config = dict(
    depths=[8],
    init='lecun_normal',
    beta2=0.99,
    epochs=37.8,
    warmup_steps=720,
)
Rows from block 2, named by matrix and row number. Rows with one number belong to one channel. Each number is 500 + 50 x the weight over its row's rms, rounded and kept within 0 to 999. All counts start at 0. Numbers have three digits each. After the name is the row's rms in percent of the matrix's.
# convs0: first 3x3 conv (model.blocks.2.convs.0.weight, 64x64x3x3), inputs 13-25, a 3x3 kernel for each
# convs1: second 3x3 conv (model.blocks.2.convs.1.weight, 64x64x3x3, transposed), outputs 13-25, a 3x3 kernel for each
convs0.30 097:480444529511577533489475574431530378499592489510408504512493505537530426578438499506489475535460534480511544489492524443535410523481567445426521512483433494462488514533470415505527490483597573422501538514508508562506501529481386649428585384556486498470543452500483474507562486454421408585514446513455532466451421623478565492474474533459547422508472480
convs0.31 098:507460497443528576531499482516552517466511484475488528536447594470460515492470515463524471558488448477501524489537515461550500487495541521518494434464521476510482438497464595430528582603509549563470432405530554487478473612487531454574426474499527428534466518514455547431545467498504470469569498492568393652437498443510553494497493530477556486500458475
convs0.32 117:567443571541522467503423505473501474654385557453521450480569523482542498513511511552467510420566504486450522522502500514490562446525543600486437550616427579390559415473531565536486562387570487393513545452509490482505457459512563458473551519492533494504546479473534470462456508501496517487493520543547559407556474445496578525501444489470547496490473541
convs0.33 098:453520496497534492487436473494525481434530490427417480567442536586436443468491502511491455558505475510461501476431497480527451500473495523531462502591495545507471457567603490486468484482488518472530545424508463546477454466545495531450540487552515550517543514458513544440584563465459444463496536530456472467600406468450460472515473552477531473567533475
convs0.34 092:530524467521430506458532468511513558514485481431510422540457450487530470439494546509504516445447453572597467496528508504445516541518494555394511516558417484537487548542584400496585503512432497501497406494441488501531524503576582468439465538506555606493572482472482530467494490539537461462497503451510477472531532461471496551505479522554434539487557520
convs0.35 109:455519500553493448476511472495515391515436539546470550484498494522518503431456489519524460465468544541523406465509499489544544359586517538490510486502502579431459456605467477531511580374530476508483569470507496574462477539483495478487531373560553468458435538559520393504474479461518579487491469517537538410497528578449511428499481517532528447514528501
convs0.36 093:536419505457587474531535545567472456423393516523539545508568438547388493450574510471509462569537534538494524553444495414387520571530518533452475454548530538494579465455520485486494505535506512486542438487501555573458465467535567531487545410560483396514524579520501449509456443505513525443520535559535408578538520469458582481482552483559546519546475459
convs0.37 094:548457499550444478482507504541551524552506484440539478463507523523456463504521448541491486435551415455570530533489498532510519480498489525572434544344722512488421513363409463454511547547441513620541508503489498470494505498445526453503460469505479479468431500459436498526455530536520452517498488518501530510378578465533419522508520526453500516502486500
convs0.38 113:509445557522544459499474510447523507474487554503456469523515506545501521475486445537453490457475624433597470523451499547453478452463481559438561493533424467551507518577418584375526481532500412546471568459590467582435456521500471511571541469534528494509451571516466452558498515445477483516524455467448525511529391491462510500527568493414520439542466597
convs0.39 094:493384576450523527460559517537656502491516482420474514545476536448509552503522416562539487484528466515563442458527556590471439506506518528458503550535517442552442564524570540526457453519444544390637492552516478472476465536496480400549504512437565460458477500427476474526466505660472463471486516478405427488615570415490513536449595496468555506490482471
convs0.40 106:531554495529456535522432462576603516403494474385426486552471482466548478471484603462528568502401480545626554484486494444508513477488519512462505552511550462509453558583463426451512557595423539533502478443500526542510479511479558530490473538497524515506426537448459547555464500562617446469446450539545449494477529515489440606476510466473446526525305386
convs0.41 084:518470491514560520448474486540452465555454510458490567451469461500437590528489433482507513500515398439524479507459469527456510484546516538467465522659503426445490536535463568498406560499666489496466596490463527449483418635530550514471499492495598485551557496482396467516473546451553547470457506502503547504443521476544466481545541497514456441473432589
convs0.42 081:501479508476449593510554505539487461575438496488518492496472485535458544544463498489475435517522511478475510528543499495501477521481525542444465503502530587466491484541485472482451428467538556507539486493538495528438590440518558445543524530465467497512576455532502466491511482500468525523528566484476467538460443468556547460511473475488450563558544529
convs0.43 109:521512454533487503537477454530448507484448535393539496600494491506543479523527550457519513571453503447491514541517450506481516457490498525537510603504541428372513544519387555536438504464513494495503498595450518477522424677395623392501463518481466453486489468491538532531577429439535478540495592427593485457426463582437571675523436492540439560505532490
convs0.44 092:480506576503468418497507531541518435406428504479432499423509547569392471433498467514417512466470511588488498517507479387484543500493519439449511500577505521529453516534524522557487503535485501514465464538479494527469498433510548438504494512523536507486489506476489494498461526506619456487487514534479481482549412515500540533672574495609604388477535489
convs0.45 093:565526400628496523396545534386460577560494459418592408560492491560535451513484479471509493488580441489501529510506540534468472439563469519457474442528550561474434601403475368606508486535531459517495513531435422544482510467525500438557479570438481435500561487498523433537424525504435601437549479505417503513474427527465565476533445524561515443550543570
convs0.46 099:429529525466540482553473449463615450519432475511508478499517555594504457546464539567542467499463504492542498486503494498516473486445521501493499474495522533423527413549551520522506541444500526462471470449591453531438394477513454579403561532561506510519434490486482487564523488474549510519545436526487470462554452496499407550495484520445521415488533482
convs0.47 099:511469493494499523484481512525465540443609400516498518505488526461433517491554441467592490525498536404515461520506516434554457556434528544496492407583431496486511448433540466481556485516488479492547530485544491496552493602533524462478469485540543478524483540442458456472500544567605449536493501469408487598516753470500394404490522521453538492478498521
convs0.48 105:489542418511488614458518410581610563432392588521563400560430475480529501525423485543522574461535463511469543535479510498526519493447506414697514575415452511525554637382537411581528483574440551593480446523607474480415532523434425544516485492550526558486460496488510527498572461566510451511435513487564493581379545534519462402556542539529468411501445496
convs0.49 100:519547567554430412486510523531441487474447579471507467508508497484480518440470574498466599523490490447506513505553500435469516451503495450532579492514458501436491424587558543488411509456459512542569448491545471524490466542523509440494450517511541474478450479603483515498639595512437415507494409522515549485492520499499447585506495561502253470483526496
convs0.50 101:576496477453495428480506550490474508517499503515503499494436493500424545552559531418554495503461511434388449558464504468499484543511492429458502501635441600424570485520442422572489561393556429559456578471451513441539554337555529666404401409555518502523382557498456519538489522476525425506473507463483525497425513514526446569499497510519464519473490540
convs0.51 091:489517560512431463585498395621411469577458500569470542490449511463536513460520595507498518441540492452434483532501496461487505484425530522512438390552491537477525549410423491614460459459575417488561534527395466473566535515506566508377474524583499559544537489503455425464543502487585492439530404466483408626495498485411487457568481512483487466472533483
convs0.52 084:510592473480444518510535520431493473506420499537491577491450510467542488494531450536543505464427514518424507479521478528485528486477563519512500520474475500509607425549540503590536518450538542498542469486560494490508533462492514554447488428518505419487471494556542454495550405545489540596544525540496592447636420405504453560500429533503448460503464532
convs0.53 117:538488532545523459560504469559411446510624487466392514462508506525532477460440506519487505539488466414539641487486483514477482469511504407502507539458468451540497449436585554401512470443639509427568499454474510438511495497468578451438523508509504455560569488476506508486522434474534440480516536482529490500576675358432471452568466524491539450485452455
convs0.54 124:461537564498555477485488481488511434486510477525427540457494534485518423494527494467533481455479521555481523526504471538573488452450514509538553445455584513437465530439499389470512479539557513515497487445513503517514458469528335426524556455557473429532522496467632532489508467448620441477487533534500532482492462435590475417578531470543481498523470527
convs0.55 091:525424481527629479491463595473508496590417532490493520450533397557438455551614512464511517435590503490434511510511460449435547650599474486529530487600587523456447566443548455594503481507568480469527510465412476529488460489573466516437460498465471465494485564391488444501516504540476517493469512530509504551567481416490501463494573492442488480453505499
convs0.56 098:542555546542521504538489538554523485510447565490540522544476493503476497538597482443572516519399458473554504466537500510469556433441510525587448595419443536448473583393556511580448510519475520451521585402493509498526432560472437415538569452528540499483475520477515536494474551561577539522553463565490427456469526507557542520474429508479463505509532495
convs1.30 102:467464544424462508485545519447578525501441567540549553453544481538412494496580491523459524481463469472445474486477524582444544545528520477491449599494523439528554536506541492523437484482492487488403499487543429463543506487550555447469486484536455460492504566520483426539401570544437537581482489491481539472483495627512450434590463512474471559496471507
convs1.31 090:467523588486467521423618470442423497493556514504400371501448515507474481590476492520488544546402459483565554479500540480382449563452438536510502525440582498524497481482505422429490506512550459436448551591542517443541427565477512478523515525521483511489372529587552489547475512479514428492558580491526415507444618573515459518423538503476492359502514462
convs1.32 096:482500471489496458523538484567451521334607525500499415426450467520543545561496480542543546454558488542460478535462521455486499508495420436521433457448512590500503499463547475509481530479516475480516457380595526540530367500476554474486597459495503587538427534460442563465456476495546479518510489540459506501539471459484515482606535455537427457513490506
convs1.33 118:447479584459489554417468518599595558544452461524488534506544480506529436510505499552508520451533567562552485504503534456508482469492510485499506482490530508508501512502563545435518494473467521523597540456505469565545523509559513566414486525442524418421551447553488483561503559609543570587583533514541492588497537531553470540551417520498473496476490525
convs1.34 093:497508534505577364525536525557591527350508461471552484625569582495493492549567497504502512506542512446500495518486530503529527446546420530518500552476434521522541499460496499509508489451535520511488605501545494499497561561512534575584474479524528443453522480485497501402487411484458656515525596513517462473392622422472493515522563532467474472547531448
convs1.35 125:514554517466488499500500515570489427404464542523487495570481513539460470410594492491511498359485525549484482503565465459491540553449482501504503525501385443483526522516498462516513532475529590513419481422552474544440564431523452613499494608525446586514492462533424515514479520465520548483516495493445517591547464464439524530504506517447496439469490502
convs1.36 088:542500458590591520474515449521383559433555600507501521546511525557590498450528557473519465445453541456477556466578456532530568487537514453444516470416470485488551435479518551499472466527527570395448506536520483549525463466594456575590554526546588525525535348525471546559396469494493517513592526569547444494419559484456412468541470435428369444570533555
convs1.37 078:502584555519521551505529459481438518552584479543530482492516569477516493595500490516486514556531526494451509533432462546575517459567544553607531495534495554515435516514494481556501495486408537540484540471482569482478494523496395447575581480484448516482492545556469478455496512396392568420543498591545498564514437489497602459597588522553518508439492521
convs1.38 087:494487555441470483487402440476614518406572569515450502522443500477540435567505541498575546448540542574468477543474564564546498520540487523468473492511557571431545470543496491441488427551489522384542553451491398568591426532549547437532448505543516435482565426510523411526476567460481442574523444576483434514557508507523448455503486550571569474452493471
convs1.39 101:567519553512451534490526504533484578501509460495443515479505499420545562495470528613472371447582466487434438568490424466541481449482538550393471525474555488529482475463552584479475483459528585424548571442412546553446552554530443483475481496517531489492461555500577468543459524521538541457495546468545441511475411535548493540537432506517481513479360615
convs1.40 102:593518515543473523540490475576515572582410481516558572475544531507516440499651538531515503589441496522517516507483538563534556490568567558526576525552496500506467557427495541486517492482500539478521510635539516434491550545541499480476503490572476493543519525530427435402489546510488583461513601506579467462582554631558437469536700532497446545498536510
convs1.41 088:585509539526489571563441505576478469481578480469538451546591535500488560475580551600592514508565577603490504528490527449511497523542483535538456515457497568575529546491510534511437543445540605490497575449473556529466456439572477517534546556493473542508547456501470552511553517593503473516600591600479467479423482544495529544556584444508547583570532528
convs1.42 095:487631524439592546445462404514511508480479502520535527508474579472506431542499465546491497550540467470500495505474523491522427505482515514458518561591495507514486540511426486580566546483511464599459444568551398514462523504531532461501474542453464467522500536573541500518486484550528561452506530494512496497469460461471520502514517531443510494457446456
convs1.43 109:506533485486487465476482537599597478486500480466466422422543454527420537588343467520561547427538400510465548496544495497518510500447450486567561429484388476577512480491519438531467530528506514457497544407575471464513470509498530455486499506496403548384525516529557466509480544538468535494497469491447473513493478474503477510595435563484528414452450444
convs1.44 116:504423417442567493440482532508445505499651508432499480529460528452515500464484472445547534497576482446525497508491475471456457421475465491522507468456476480498497505503484418559502432568494534459402473457567434439515483476465469521515456542488520491480497488555558424508509477547466543656579500518512486522469545459474503493436494472519351539475499583
convs1.45 106:489398542409555487491455501539431564482516452468555537585500485476533487488519492503524487441504493542461498535474535512576493461481549509511480466477497445589522442517510510515445467509503515427532528431594543455528509474483529502468497555439484502461424525512536492471480590423475516503564447534526447551529550448433448598486516510449404551467553501
convs1.46 101:542534454511497516547439543569422400611420565552478516563595520592491404525428521521423446602394502535491464501514503614502545546579480571504475496539492505489492581524476510518457597454480489617512524463510511567456550526493512461554571452508502447523557486577443591480536442450460485446466575473574526567625416593537476481498559504495402621511436547
convs1.47 093:547518550444516512503469476564386578541507531483468500476472566492460494543418472494447458560522449457486564473538460514463493506453582503476527444512546546430491492587483509395478506515514458404525567477463464518500459585423576471582454436513497540588549444531458557430525508476444459532551476469542424505517421495487533553458475571515461565494461560
convs1.48 098:580539477424453445518483520484527538539393538478507458514517519538542453507559476513443588507516469452520480451492518487585456535495458453501416518441598503474492520456513475481532443520566603471522484431527485384569464601521548534434548418575518438618466534586436482528451457431438535506547534528527502576448503482567473481514615487513557485480423446
convs1.49 104:470467526471492500470527549573653584548520452553519515448523480505609562479513417595588523505498475579471486474491550455623572507468482460499493425444440544534464546513548589445554538477510549620643532529566541553517467562571513657497593478523493553475457533485494455487420556478471544505437444478516475543503580463475487541569497530517603597566582496
convs1.50 103:488373486483597539548497449515505565523443516496454495420520482511596554470383486493508502517574561514517433480544460547485506496508437473457492530506527479457497476453524513501506446556541550530468540440555529489608495514535524471475511539451479501503525436487535486617475501587502557543521477539472482492482501446541438561536567489525455576465397470
convs1.51 093:505555511505603459520450513585613500512565403454551473434582505459493474508417535510452493489570536549406474491498432476498556469469434508493553471525550544514549531520589476415525519576536472529499485497574537530501545539428561452593509462459461530552560481482477458568656449554571564445479525474544467547450456487510536521550534445444553501467463395
convs1.52 086:510435551552401552523446480415459452462514506511541496515500387540497478439474525572479450497471510428497458481515417497572461482500480395544465527396504422523477471547532554503437514454499488465501434467489544510479453453553437534399429569484582405438464537577533423499602490438525467456450553434500574510455483498492539483503573520539427539459542565
convs1.53 098:549490455581435464405492503534673607493426425537519475418543515480579439531526498563473488482505473505421521494436565429520544416558489443475573576539349517529526474532477494482453526523482507469538492480593461450561506513465519479475507563472320557562559482433488464465565409454515528500521581441455507602508495471403466509570593522551289496459609507
convs1.54 154:482547515436554556508485526509510524479479589500478461469548541486554506534542383509485495480495501555516523503483511509422620463510472472418518546529504529530478482543483510499516504508518544427608487585437511480487512426574510518443505578482504569504499498529514478530511495476486478522498499498522455519521513507478496469515440578551547597440501497
convs1.55 087:519507533594401468435485469522608506444431446564459564456475415522509489504399537412499554507475564498406483486435353513570484457441458504517467549502420445477580498538518535368590499532491619470541601424496523514453574530489513456469498436554536482486659425521505492536496509563412476586557456508522452559474505389483502531546551537531485468482443524
convs1.56 104:490528507544569490472442493472464488453501576466446431544476516532527524525523493483534559467541415434473649547531523415554503503479464507563475474515491502460489469491520465491472520559481548431452529491547508425510501494539493419560558541573478521439462560530558475485396581539477408497551457548463483395489558538529446459493465479567595391556490484